{
  "model": "image classifier",
  "dataset": "rendered landscapes of hills, water and sky",
  "train_examples": 36250,
  "image_size": 32,
  "crop_scale_min": 0.8,
  "horizontal_flip": false,
  "targets": ["water"],
  "num_classes": 2,
  "arch": "convformer",
  "norm": "layernorm",
  "norm_position": "pre",
  "activation": "quick_gelu",
  "mlp_ratio": 3,
  "parallel_block": false,
  "inner_norm": false,
  "drop_path": 0.15,
  "patch_size": [2, 2],
  "depths": [3, 6, 6],
  "widths": [96, 192, 384],
  "kernel_size": 3,
  "mixing": "mixup",
  "label_smoothing": 0.1,
  "loss": "cross_entropy",
  "init": "trunc_normal_002",
  "residual_init": "none",
  "optimizer": "soap",
  "beta2": 0.95,
  "lr": 0.0026,
  "beta1": 0.95,
  "shampoo_beta": 0.95,
  "eps": 1e-08,
  "precondition_frequency": 20,
  "max_precond_dim": 1024,
  "one_sided": true,
  "adamw_lr_other_params": 0.0021,
  "grad_clip": 0.5,
  "ema_decay": 0.99,
  "sam_rho": 0.05,
  "steps": 6200,
  "batch_size": 64,
  "epochs": 10.9,
  "lr_schedule": "linear",
  "final_lr_fraction": 0.05,
  "warmup_steps": 1240,
  "weight_decay": 0.1,
  "adamw_weight_decay_other_params": 0.01
}
Rows from block 8 of a small image classifier, named by matrix and row number. Rows with one number belong to one neuron. Each number is 128 + 24 x the weight over its row's rms, rounded and kept within 0 to 255. All counts start at 0. Numbers have three digits each.
After each neuron's rows are labels from the 100 images, of 14976, where the neuron reaches its highest value: "colour at peak" is the nearest of a few named colours to the mean colour under the peak. Only what is clearly more common there than usual is listed. The data: rendered landscapes of hills, water and sky.
# fc1: MLP up (model.blocks.8.mlp.fc1.weight, 576x192), inputs 96-191
# fc2: MLP down (model.blocks.8.mlp.fc2.weight, 192x576, transposed), outputs 96-191

fc1.4:143114111115125133116147136106112132099102143151177132130196133124120129135210067109150076061105163144131167159090138147102169120113118141135110159132123146139108149126102126110106129116149162174164109132139155137109137084163119134127170125124144134163098141125136134152099163109116115123
fc2.4:114136111114134085088091111120113120132159088146103101143110114104129100136070122115098143112112131173117136119150110115114149113113146178142120167121159137121130140114110117144144121130111114136130096084149156113129154111106109097168128122133138180116159208141164110143093138127148133162
colour at peak: grey; blue

fc1.27:109156149148098127108148117098128111110093095097172140140167117106133095076163072169168113120145132132145150144124150166088152158117128080133110142166144153131095151144134139118125120176153152120145109144157130122096106121155123131125157133119092143114137082119124144145124145119120108108
fc2.27:159149120159156103118110143125119146117128094097152075124157091115143130173114146114129158102107153172138113127144111119112094126117141150169107126106128138125114137106102117125121123116122086144122120125127155116095133102130123095163126120142101220136136205148110116143086138125118132117
colour at peak: cyan

fc1.25:125146185127126108093112181156132129147147104089136132146139082161170102145114128143143128108132143118126113184115085134107105134096114115166105139094125123146151161124146113127137129151120128096116153148138125141138138097137144097152171103123090123099135087152080159147127087090103096142
fc2.25:143165142090107154148099089139154150102146158120130109100150103123108122137134150109104129124096157133105137104137157138153150098121112150146105136088100103119123122072132137198119150137112093125122106110112138146160149125146080112136139097148135140157152132126111156111149169133140160118
colour at peak: blue; cyan

fc1.55:146079162102092103189139162116149162171104131120162115132159139133139088114145136168130115089110122160097150112102179128128143121110159091158109149105129119152090139129106092111141130113121152109124164124132127113093098082145138078142161169126134162151133148146131135119150132135152117112
fc2.55:117123102120137151080102081114138136131138166144111103134114105124144138144066128160144123150093123131158129125117114138096120089136108174101105140138124137119157130090086131112160153128133121145116070141125127150119153124122139145181116109151131146139171176104118114146116149138150131172
colour at peak: grey

fc1.65:127158085179150159160146092120149125144103116130116129107121149109098144093151125142123141115125124146148152111129157134112119137106136164124135103122138160142129105119147150121100162122109145102146159109129163096119121167131136167123104134125163146136124127096168096101145130129130179132
fc2.65:138137114104114091119133097109131134118130135133138122089131134128148093109127110150138142148127142132170146148110096125159123108162142115131155130117143134137173129116095138122167111107163139147147113130140136111137132110130152072144143103140104152140144196153128115151125174126135119135
colour at peak: brown

fc1.463:130126076148159153132165078126153102154065103131144137095086125104110135121130101145126122121115089096154150121132115160116157176115133154121126118138152130138103116133102147125106151121102102113154130096185138111102129127131107147131096135115163146177115128131159110114143148126130192153
fc2.463:132163151127108118117127149107108154116112150136114128116159127124148120127158127156131143141102152147121148148113143118153074120135121158090146131116151146126171138101135115141179126113158138097122130153156137121150147151136146120106145127142129153147115222137119137133158155135091147135
colour at peak: brown

fc1.383:109098094157111114149147076117137127146119079119128126086127162110104149106148107078136096070135106158130160163113153139093146087146124132123128138141123126127135168086152122129111123121093146158114146104158184106120130100166158137146133099115129174141151124116121102133119117095117133136
fc2.383:120116086123133117077074104102129132145191128138115123124131134123135134118117120105111139135116140134156120126124117113128162087119128166106127148143121144118127142118117128139165132137162111124092110117117127105141140139124151103154128106137130148143152178158181092148116130130148128133
colour at peak: grey

fc1.178:115143153157107144179153101115131127120143112111155130121105163113123146088167085153122083106139126143098150099069162164139148130130154082133146139126118153126108156170151131116114135150122137170125126103135108130149114080151144118098120124101125150151107124115124158136096135169162145115
fc2.178:098156130143113145092122097145126147141131159125108130142153097105118143137127131103123116079091149144134132120070113094084141110127134147143107090133112134151132136107152143126130118121115106138118089098152139097120112133117141088153133091151112139134136189144187099149089141136123130139
colour at peak: grey

fc1.297:150116127120125128125107139120144150118115111122158160142166141115120143174111114127112115132080150130123089133127096143161105142142105144165089119131133085128154107115145139123140132114120094130142155121112147138109136117133129106171155132162161154096100086137122149121142122143090131139
fc2.297:116113130112156114088148105133115150124121121165138128145109131141133116129091132128139165130162137149142172108177151141110105134130139126154119200131142130108097158145110141142137115120159133104115133148148121133097153129126135143125141159113070100164175128097113169105114114118190113137
colour at peak: grey

fc1.494:111139156105134111091102199148132133153167149107143125134141100155167109138127130147126136109103140109105114160109090109139124096114114123173092124118119099146137167135141106127134135150150121116130164132120122130119131110127143112123180129111113144105122108139098174151095106084089091137
fc2.494:135146132130145145133116064134154164088129187145121081139124112138130116148117145115100138134082170155134156100142166146135108083111106138133100146084093137116154118071127144177138127135128101128096078123100114147146180116122139128164153119157147149158144137113122163127134180125153128137
colour at peak: blue

fc1.76:141124122110127103125067169133139159123154124123148130119145136113148131152101124114111128114091157136104120135101119131187114095156106131189074112146134083154145134127156116126107152114162086109135124117105158151132106139133128099125141091149144144106119143154102166123110141119091130127
fc2.76:098144115126134121089150088115128168105100131163114124183111130153143101128139137128129182110123137145144165152134181122108093127113131147128124194122143136116146150131123147118148148121125155124058142174099144132104150112114181172180125133117112083162114100106129135129129139111145134126
colour at peak: black

fc1.156:164135120104096108127131145114110148094134106175146154109136172092143130122142078111135118153111175138094098119137180119163131076143119138099101095160105114145154101156112129155162129118140153142152157116096159089130129111156130104112119148111150124120130145111187142111099123122134137120
fc2.156:114145084117146139091071105111098120104148142121116106140144082120128116116103134109144137121115143147129143120125074115137123123138112147124111145111157136118123121153088130126145131150137087137114114098130141130134144136126147090168096076152140135146160182147141124156146129123111120148
colour at peak: black

fc1.331:141109104157104100125120073115121117104126083165095116111116168125082136127150115124142129121130146156157123145119170155134149087178101131108145156160137095142097166126127112134101154132093151148151116132132158110140112120121157138160117102126152147149099122076143117140124105092153144119
fc2.331:119135105127136092110106101118131130113178108134101096102122137127135118101117118131129126144111130141153150116130104131138166109122089187110117162150108130110137145137117139146165129137167117124106113116132150135158141126120125095171122113141133116140152184144153107176122144114145147137
colour at peak: brown

fc1.459:134155154085135112089085208133134145148153141094137118133156082136170115149118141145136141111095127123098124144083108115121137079114098130167104139117103079144141171117140106122139159124141128117105144148138128120106111101116149102135159129146132155102129101153110162127095103094083108120
fc2.459:118140139126148144118117096150155164109125163143108108143114133138122087125097101124094142132110163147138145123138172149158090101135134146136082157096112145124154146079118149173157144160120098121107094115107110156166181122107147152174138122146153134178139133092094164130137158142142131147
colour at peak: grey; blue

fc1.547:176114168151161104119087150142076165114149176108165125116162160125138126142148087146124178147152144151091112105126173120173109098134141108104115148108104094137145140129119141152155115126113148129109143141126142162131122119116165120129167163087130127085165104104102111119094124125123099084
fc2.547:097144079110121136103106066118135117131143126138077141124123125138105088107129123135095127121076130117125127145122094147125134123150111152121135139116140104125131155131129106149149135144164111158114106125115169154150118126118130103184119107167166147130148164131134123147124132106114158165
colour at peak: black

fc1.518:104150143118128093079089192142145142122174165127140137132129126126138100154117140161099136123131151116108126166115130125129097116123111135143094125119142100113135167138146130146119101142163103107103132150116113156140157111128148116118169132118107117113127130143106179160112117120071127127
fc2.518:151148142095152123121111125125109168109125147109157142109156120137169072134154123097111150130078157130098154111122147164140100093148118102108091114096068115169156123091140091179094165120112145147101128144104155168124140140133132139156143127134132132135128127125105154087109119135145144121
colour at peak: grey

fc1.417:159126122155153151139137086122093115124109114154171130118116184111148122104119165129110130107134124120122096118128123168102063112114159101153118098157116102143128137099107093118120114156132128146128180150105110173137090112150167174162163127126166101164129108143125128138126164088131162095
fc2.417:142110146075124132085138099144104129122126134138116129145125150136125141152108128132128148112110106124123128174149111145151096146147119127093139108137163136134125174126145092142171111149174119110110092121130152140108118106133095136163103122145170157141130205097159172157137093117162113145
colour at peak: brown

fc1.158:140121159156154122132084126113097172114141163134140141142106162114144149165138108162108159153113139140102130141100174119151110097144146081118115110129128088118149100120126138121145133097133110142081137112097125188153139135126165123104117122087102128082166136142119127106128164129136107111
fc2.158:138119117097100125136116105120139143131167113118135116123126128163098116098169151132093084101118107111100139138153110144100101125116117108153162127119126155134096174092135107125085141142113124136163149158108095124129119147107097130188153124151178142092098121127102168114120092132155123176
colour at peak: black

fc1.234:100102144141117102123136137137125127137123105115160142106144160105134062112157092140119160100134120159117150166074114120103122117112105081164094101140109124115107110137138135150115097097108140124176162136103146088087119097166134116145135161089124162125128095142113107118128092102152116133
fc2.234:124126089112138115094102118121102134141166121125122099129152121099140112116112121125115116157085140149149117113139127130115154102143130166122116133134136125130145152095103112130150126142159131164090106130122125122133156129106128090163112109135137145120124180151166100150093148135119139164
colour at peak: blue

fc1.456:127127153099104137131091144136116132126122097119143155147136089146114135159113088126134110112121144133101106165153102133148090128134108138183116128139151100136160123102110123131116102144135117125117124134099145146109111094139147097156155121161139149118086095108081151134141105110124119128
fc2.456:137142134122123129108156121149148135104098103124140116117138133110121118131143143105111147136155148114104119089147136130123129147104129091150128129124113144128069146137122137155135142084130132096118163145153111110129136132145088142094145136096088092113171096127121159081127112141139117085
colour at peak: grey

fc1.249:135131136097127104126052146112121169111162136123168127111161122127153117168090102144113134137112167121102123154115126130173104091139084140191084111149147081118169138114126109115121138122138095128112131151114154143131121138140135110141140094152140116118122112130108162148106120119087136131
fc2.249:123139154108129120089146093161129147107103112149113132140138141120101085138145139085112163089142134125113160105161162151109076148112139098141105169102114121131115176137142149175110106145121126098076136157141130137126174127127147124133160142095079096142136100099093171105118112121168124092
colour at peak: grey

fc1.127:115110106129134124112155111092101110134085114146142125140116174128140128108106147100107177097121104110131116098133151162101097145145158101158147125165091115133104142095120096119120119131125116137103151124161135130132129141175116167180164122122181138150116124136151123124147123111144149081
fc2.127:129119146078147124112186126136125161131137128161104159118118171125120134102121137118126151120110124112127114193165103144115096138141149129099144114115136156102118152109148077162152108159158121119096138096154159154110096122125172134166097131125153151120083154109156165154104096138142140122
colour at peak: grey

fc1.424:128127082163134144135137097133148122144111090102122127113103125090132123120084131136113135100089096146137136111132134167129155162121107148111149131093150146131129152138095124136100140141094130134156132101184171081126127135141118147132096120095137156179136122137160105116130148113102165122
fc2.424:142162138141116096126096146149116125139119139156132139129185117145111141140151125136138113111143145120136120152127124106099084135129147115111129129127126157110132103120147144145147133127143115129143116136100150125133149104129135116109136128139131125129115177124111138096132113157129115138
colour at peak: black

fc1.73:153124087183122158134139105134141120150117085108137125115107128101100138103136119150119126090105123144137147116145130151137150167117120169119138120125157111147104128129107141119094154137097156127153141097180160085108136117128121158142100106101149144160130128139158088125160149100111178152
fc2.73:134154145158119113130095125114126137123095142146119131098145118146124115122132124144133122131124136137142135149112099116142100119116136116117174098126136135125143120133136130124155126114143113116143124133137136132154126142129138112100146126131125130145124190133107148125126143144108105130
colour at peak: brown

fc1.191:123125093178144142144129091157141096150093105118136114095105125091121146112113124140113113116101072118141124120125128168116144187139130127099128136112146146135100121150092143128092151130096112113171128104170155103106124141115115142133111137092146152172113136107154095103145138157115169149
fc2.191:152142123123125113111085152090120127130119136121128144135176118136128130130154126152120138140135152151125125134119128103117087120117123130111129113119122134118153127098150129133142137115160125114137097152126143105133143117131149144112134124146115138123103221124125131123124130156110142124
colour at peak: brown

fc1.125:129095102126120127166110098142160124116120118130168122122126148108132127136157116087136139097081143147142138156148141120117120113170101108100120131130135116148106177114129120123110105108116163122141134082143177117112126086161129133191111086112136145170136120071165113118141105107124133119
fc2.125:133123084102122126098108118134137114108171127153080094129145124122127117106110105129120129148096118128159116114124115146147153103128112193092121147134116124110135116120099112145155121133131129103092068118116111135124134126104149103185098101115108132145141193151159096177106132138161131126
colour at peak: grey

fc1.363:112101089154166117110156116121128130123128146108114157159127157105178138112131084129163096090110123066131124122087147155134128100110164148154096142162120155128125191075164075110138090094119131159091130099124123111121124124108142134128131142130150144128122106123163136136125129130153126144
fc2.363:116137152110166072136148104130093145111121124158127136167090170115109092103127138151099124132118138148149144089150127132134102101121145139105146169173098120114110140112137086166121124125113128156135170141135133152137136116105124106183144121138137125125132113135142142118098102116165095121
colour at peak: pink

fc1.522:105129164158130098086118142117152142115088131124140131135127133127168123114166115103159086091128135120072143156096157127119157108117090117152098139153115146145086134086122087159096138160111166141140131105107141121111106106158106113118106107101126155116105108134139160185110116092119155113
fc2.522:118139106120131145112114079119120102115178106136082097120134116132126094097109129116113099117098141191132135121133092140109164105140119149117112148135126150132109144133123112145136165136122103155108095104142137151135146120151121109173129112142116110125164213156156061167103124147158156138
colour at peak: blue

fc1.182:102117147109134101086138176166097140158121116123120133138133111157173112173147124098139128123123134109132110159126109130113102159105115126165097144093137137135136171116124128127126102139144133088093141125132119149153164107114128085131180123137117125112139093146078159154106122093085090106
fc2.182:130116102098113106138094097115151090121158183128122105114164108144128152088106136139108130160136149160137133139115123111138178109143100158077142125139106110123125126106138128170132166140126117163113094124081157154166145148131137098158129098164130136130121173142149093132116159133158158152
colour at peak: blue

fc1.355:154113141075096089113113144136155138137132110135155134131116168094133089160130105132127123112102177125162122124145170164140150082153123114182114108166139101140126092130131110103134136126167109112153153154120143117126119136139103108112132111093122141112130120140116143148098115116140147113
fc2.355:137158083100116122105082112116116143132107170131094135149132082138117115154114141141121116168110080172121110124088118109111120073157143150116094144140144123104174104097103136120129178119120092125072071114087140136115146089115170124165120119151099123154129162116141100128140170139132114121
colour at peak: pink

fc1.356:125100079124110112124130113098134169120125097155137136144132191109159121150153127113148150115126137166153136135131155148161137078121104136150096124124152145175088127112089082138142119110087165143128131130130154094131137093153154135125105145127172157137131111102131094097121110113155103134
fc2.356:116118105109128115133096104107098093126191115137089109118121127109145117089138117114111086158135113143151131112089100136120134090134095153116142156125126128120120146094100120148174122122152113142097086120129123130136138131140139106164117106127104126110145196139158084164124119137127150134
colour at peak: grey

fc1.129:131110145081129141092128186170117124171125109115136133133138142129143116147133124132126139148121178113167151151096129119143090143093105119165071143122133161139117146134123127122149125133141160094117133129115112145149136113135111126129141144110155118179141151143081160115096128099097106125
fc2.129:121107116129131116110086079126124130116165142171105100106146131131145104088117134125115135146088145130124133123087115139120152093126126129098117111131144131130138128123100109151146150142163115150105091110142154135146147144115101108155127103139117146118169193126173092173107141133145153120
colour at peak: grey

fc1.299:124121079158137151136140109141132107155097114104120119120107133114127147116107122135126133112105121134154128113119133150118154163125131139089151142109142138120107138151098134119098142144091121113161167085163157080126125146126118143146107107086158148176135115112184096112115134126119172130
fc2.299:157144131147115103119098143124142139114125144147133156120177139129090133135151132142128129103136160126132098127098139112108092123099142120103140106116129130122136111101149140125134123126149123123136121149117153121131158108117142127114141130129131128130130165126127146119116131146132132140
colour at peak: black

fc1.108:099133081138127107105135122143146129100093177096122141074142137117125159106130168129093116152110113140117138124093161119151159157139097104076124141125151133148068108192133136114162166151155145168133115125127096101121128070122133164107130100083152107146129114157174132104132104178104127110
fc2.108:151151137121135104120105110107134129133143140118149101125141101131134156125115131139105144113109105125132130137160130140087114134130109146105075126085118142129146148105122109160122142112114105113153079151133147135091131177131119099138128147165126168106149212138147084138102136125145155135
colour at peak: black

fc1.96:114126130093131138124095115109142109093140124160154122076165157098124141144157109108155089077128144149134106170168134122135121078134097140180115161124152141167124132106127109145077099135145165152146135155106143127130101109138090130159141114107163141118104106098096128115101133155118149087
fc2.96:131125105133130102090091106133129120103160117103088083137107144098100108115118101100110141133116135128150143136111093163133161120120123134117096163157140143113127123112084123165121173140144123148100085107124140114150132164154112063170123095142112147136149166109165107146124137141174163146
colour at peak: black

fc1.291:145097099182125162122151133110141072133101057088114120105125127122080146071125128129154132128165140107121133099139112150163172119118125123115143096140128134089115112127081142150130151139116143142141105129159119077111171139125118126176103127106163186126147137097127108120182115110114189124
fc2.291:104159151132132134133115117184126124143130125135159137104102134142117117121118170161156124129141117129136137161124103121118120135121140144125160131119136099126127127165105144094102124121114121117149142169157131146142107155131157128129147106139125124140151108167131145136128150115129141144
colour at peak: black

fc1.537:112170117122105147112122149115109173151148143135093164148127174139137123147101118131172138105157093164109143161100136109137083076121187152118119133109141121134161131106103120101159112141118111119114114077120121133148109135132135105117096133103148175164137108100140162128104150183115160086
fc2.537:120118151120145119117101109139114118115146123137110120142143126118132123127116087123118101154119139141165132114113103147130145106120122136133143147144160145147153120118082130169146119115132129148109107169158178106148165086106136096193131107147106124118123177182114101178119193103116167143
colour at peak: blue

fc1.536:118133142110135102112072160148128167109184187127136142108122116127176101140116136150092180144157159114102118148114156102128077116152108125144096122088150086110145158132124129142118127103135132120101149134123118167166131102101159115095144137139103097104154112116093181148103142122095093120
fc2.536:153134156099109117160144106136138181121136161079143115111171136129105105141167138105096123103096157130085144135145155170152109142132118074112092107138054125151126140118184140178106158168119149132120150149112151161126150155135129120142149107159156137132108113110082153084130117121141158115
colour at peak: black

fc1.406:116119150125137128096130176186097113162110118119144131139106133135135112147127132131165166130128130095142109171097115126084093148115130132153116161094142151104112190115117144115139084123110127107114158132140098169156161117089124125126165132150146115142142107145097139134082134110110127126
fc2.406:115110109108099132126105114103128099109157154127099092092172115125128166091101128141101107162116130144109116138122130125140161097146116148089117114141126117137113117108123109173111141146156120172112080125095157136145140139128106092151134086141136154124137173135133083133142128149136165109
colour at peak: blue

fc1.294:113131169086167115093118167150097121175131125121120118145131143137165103127147117144136120141130177083139132176107133119122099136080126126157099148107131158132136169103130126137152132131141155085103150124121122158138129112128123134141164120114112116158156124128084154131081102100085108116
fc2.294:118125112122129129117103077120152140104179139167119111092173125136149105105125127133115139153107159130123124117114110140109142109131130131078138101132146136123131119123101111171143161129155119158131068116161161141150144136121094092172154122151121156136151182143155129146120157148170164140
colour at peak: grey

fc1.461:143120122137115100136110107119121121141122128132118114095109155091129151193141119144133165145093151172157131133111151170133120111144092131124119149147145104131094139149111094138156119118091155144155126074117128087163153116138146137144156141156129111138104132092119102109106130140168132104
fc2.461:123122100114136120091104110105147115124174116132115114131131132125151102096099108110096118151114111130143138127127099122119172097147107179096138150140123130104118130128123125142173128129144098120090119094118161152140130142135135093156104100118108137131131189140166136137138108140146142134
colour at peak: brown

fc1.396:134123092177117163140131103124146108146110093118116127106111144115084151114136115129122123117114137142169147101142147132138157143112127157118140118126142141148111132122113151128097140140089154108155146103169146081116136139135125160141127117124155143162125117129167097126161127125129187133
fc2.396:132160132153116102130108137131128120110106138144142129100148119148123126110123134133148123132114146124130139143122110124140102133144137116118163109130135126135156112153116143115156114099146121129146140126130148148146128123141153109116126129135121133148138162136109158119121159131131108129
colour at peak: brown

fc1.271:125066120151112118132139109119134108167114099152132095123125133108143156086127148116140165128097138143132116131139142140093138119161084125079122095131133108131098141125128128133120129149119156119155159117164169106101087139144142157159101109090148165130132161118178120109155117117146156143
fc2.271:113095072117119116100091103115102142136168119160086114126140132111152147094132104117109126158112147120160127117102117125113167122125096171116101144148133122124110137112119138142162112122140110114110095113140140139126140110102116098163130112131122145118166185172159121157114142144175145129
colour at peak: brown

fc1.393:145080078130115117129157120135137105132107092104131143134117179112143137139128124115153142118116101153161102140112143140165141111133095129122103181142137085118116148154098089119143133161098162122139114085143133082117135108131135147146114110151190176175159122100137114109128104126153150106
fc2.393:116117094122146127099105114116131119119186115126107119125139120123141129106121118114136127131116111145154137143131097128131173099140091170111130152143120123119115139149115128145152132121152118121107117106124151121125150141112142104131111109133129112132118185158153106134143132135135157128
colour at peak: brown

fc1.189:124128116148129095127107113136121125110166168117136140148133145140126130110131150114139141145156141090176134126152160096104121107153160147120097167143131131107108180109154137141162125138117124155104161157103096144122142116087163108115106185133155113130171154130133148115120131109139128127
fc2.189:118147138068131101128136079120117122109172146137123095067103168105096136108128121130129151136095110165107110104118123147122135129134117136119129131132116114093112116130112132170116113114142114185087123169116143146141121101172106102174108110133119132115151138138143129166150143098116167136
colour at peak: pink

fc1.253:155140154144154144123083137136101147149125141129150137137130158088122129170130098131117144145117141155140122128091138138156104137137148120134114100142112067138130087151130134103138106093142124119075123102128114185168170103099148117099116121118110122096160145154104102121162168145135115099
fc2.253:112138087133129105151124093106140135155147108126136140127107111174164132109161127148116113123145104131104146118158123104098099109099109122130136140151175172091102171113162111118106129140133111123148143143130112118112154137117120099155133120144158153119097093127125163099106082132140139141
colour at peak: black

fc1.310:110141156108126100089115209152140137153158140114122128141119127155133096140116151144115137117126141106116097179105107116100109127130133114163083121093142118137152177122162139134121110159140117101094132137122093145130144119107131093121178123111119131122139132137110189137091117118087122133
fc2.310:167128141074138125165098102117128147120125182115143102092143099124146112126132116129102129140101152130132161084124148144139105074136096161084122136108083115157151120096123105196105165101145104136113085136076169163149145122139134126139139111142141154150126137121095112120150171119135150136
colour at peak: blue

fc1.527:130149157126105111104122173150127143156148105091130150151137088157168106166115118139154140088115133110152089155123086132114120151090114127177084154114134105135136164122150114132134111155123129108114151146163108126143137080139131093142186129128122133121121096161106157145122124079092106130
fc2.527:112136143103127159144112103137164133127138192117106092114141105122105150123115142133129126175125160147135132122131155121141148093158120144140116147094115116116146124079126133194155174128097107112112088112094125146144163113132123138155138100153157149153157127132133148123178141146108142141
colour at peak: cyan

fc1.529:155138121136155151132152093130084127118108090149197124105132162122124125098127160111101115115141137105132090128121110160108084102097141090145098091164120126149130115103100094128092096131135134153116194137111122165122098122151151157172167124151158107159133122149116117147116151093109146105
fc2.529:153116149079144139071109094159118128128152137145104132166106141123121114141092115135118140116140114129131140167135095114137101136142124123086134118140149126141137193122149113146179114157145115104115083124134137140110123113141090132152099104142167133121153202109159149138132112125151119158
colour at peak: brown

fc1.305:089144142151067124126153143100138108105128097106180127126160114105136118074151099184141119104129103144127145133119156157121165155130138084155111139148134159139092118148131124111129136187104147149146114118166135108115097102127126119118133118121100152133140079109140132171119129111117110118
fc2.305:137157123175129099123128130134126162110144108103145084143146133096131099158138143109139141099091159152154119112152092122087109121130134154146090128120118121129126166110102131120132129118113096138114119138134156113092140107112126113162129119114102172135156209140107138161117151122139131139
colour at peak: grey

fc1.16:122089087109162115106124131147127113138103111170123122106137207077094129121163113124141141146146095132138129107132148145128139090121139129093130141105101168106084150139146127123133144163131115171140147119123127127100138116132147157137102083164113123144122133121136114139106118136131148112
fc2.16:109125111147106121078083132102116123125154155139108144135134119133145104098123099133119108158131123178141125150135085134102151099113111171130114146144139150122133136123094122127148122121156103136093075130126143118101122151134117101199107110136121129135141183146184113147128140136130147156
colour at peak: black

fc1.304:107113058144128160113169108117135122142129140102089110119140144110139146134103137110146162114093082144142151074141161144124108166109108130108160140121139151104121165125119134136122119142062123124113128102155144092143133132117134137160135106099185164162135137151169114131108119116110154128
fc2.304:134148158147129099140108149117129140125108140156134129116180137137118165140157132123144129141150149117118106154138117115095075148153147120142152118128145113119154113131134151144111129151154124156155148119095139156119118114137152127124132134148113128141126162102150159137113106138131129157
colour at peak: black

fc1.314:145148100123167102108166156147137154135103161098109146128147115117166120116090152113113141107111097134158106077103107144127107146104144153085150170094132137119130182150122108147131138156149124132104123109193159128135165138127146120120123100132158165152133153146159143141134132123150105127
fc2.314:156145096127131100137141151103143111156143135112119148143150134112120170145140152131148129145106089085140057150116148112113078145139121149122130157127109136141122112112099116175084151120144151134151126127086117127106139137130169084191140127142102154123148188116137085122081088135150135164
colour at peak: black

fc1.131:120128109151122154120153126121123107142058108101136140115142129100090114103112132129165129112181126103139144109134116153134176113121141140114151104143117128103109110127102127130126117138128150140142134104164130074127147157161111139159103138124144204131151152083127148107177114137141161101
fc2.131:106115148124138149161140153155123113141124131111124139116101140164107112144119151145131127125106122124138151146102114120106120126122115150131151133118129108142132144145120140108099138107077157123140102164150119147118133160091142111135149126129137135135125105140107125123161160118100165133
colour at peak: black

fc1.84:120095162129089144156089135136123106155111126096132147132143154088128170120159090132173097110121139116134142162130141103120100139099120103132163143144136138123119129118128150121138079135077163107160153103158134114106083157073139094142115139135123159147119092139092113113097141133153166136
fc2.84:108112145107150109122107129167144117107164138140153098148139116094111152140092126089150133143120104144151134146150141141089155121128117155143134162154131127130102073111090122172135135140138081144142079090135112142131138185118137080179157092098092131156154176098161107151117166144152135158
colour at peak: grey; brown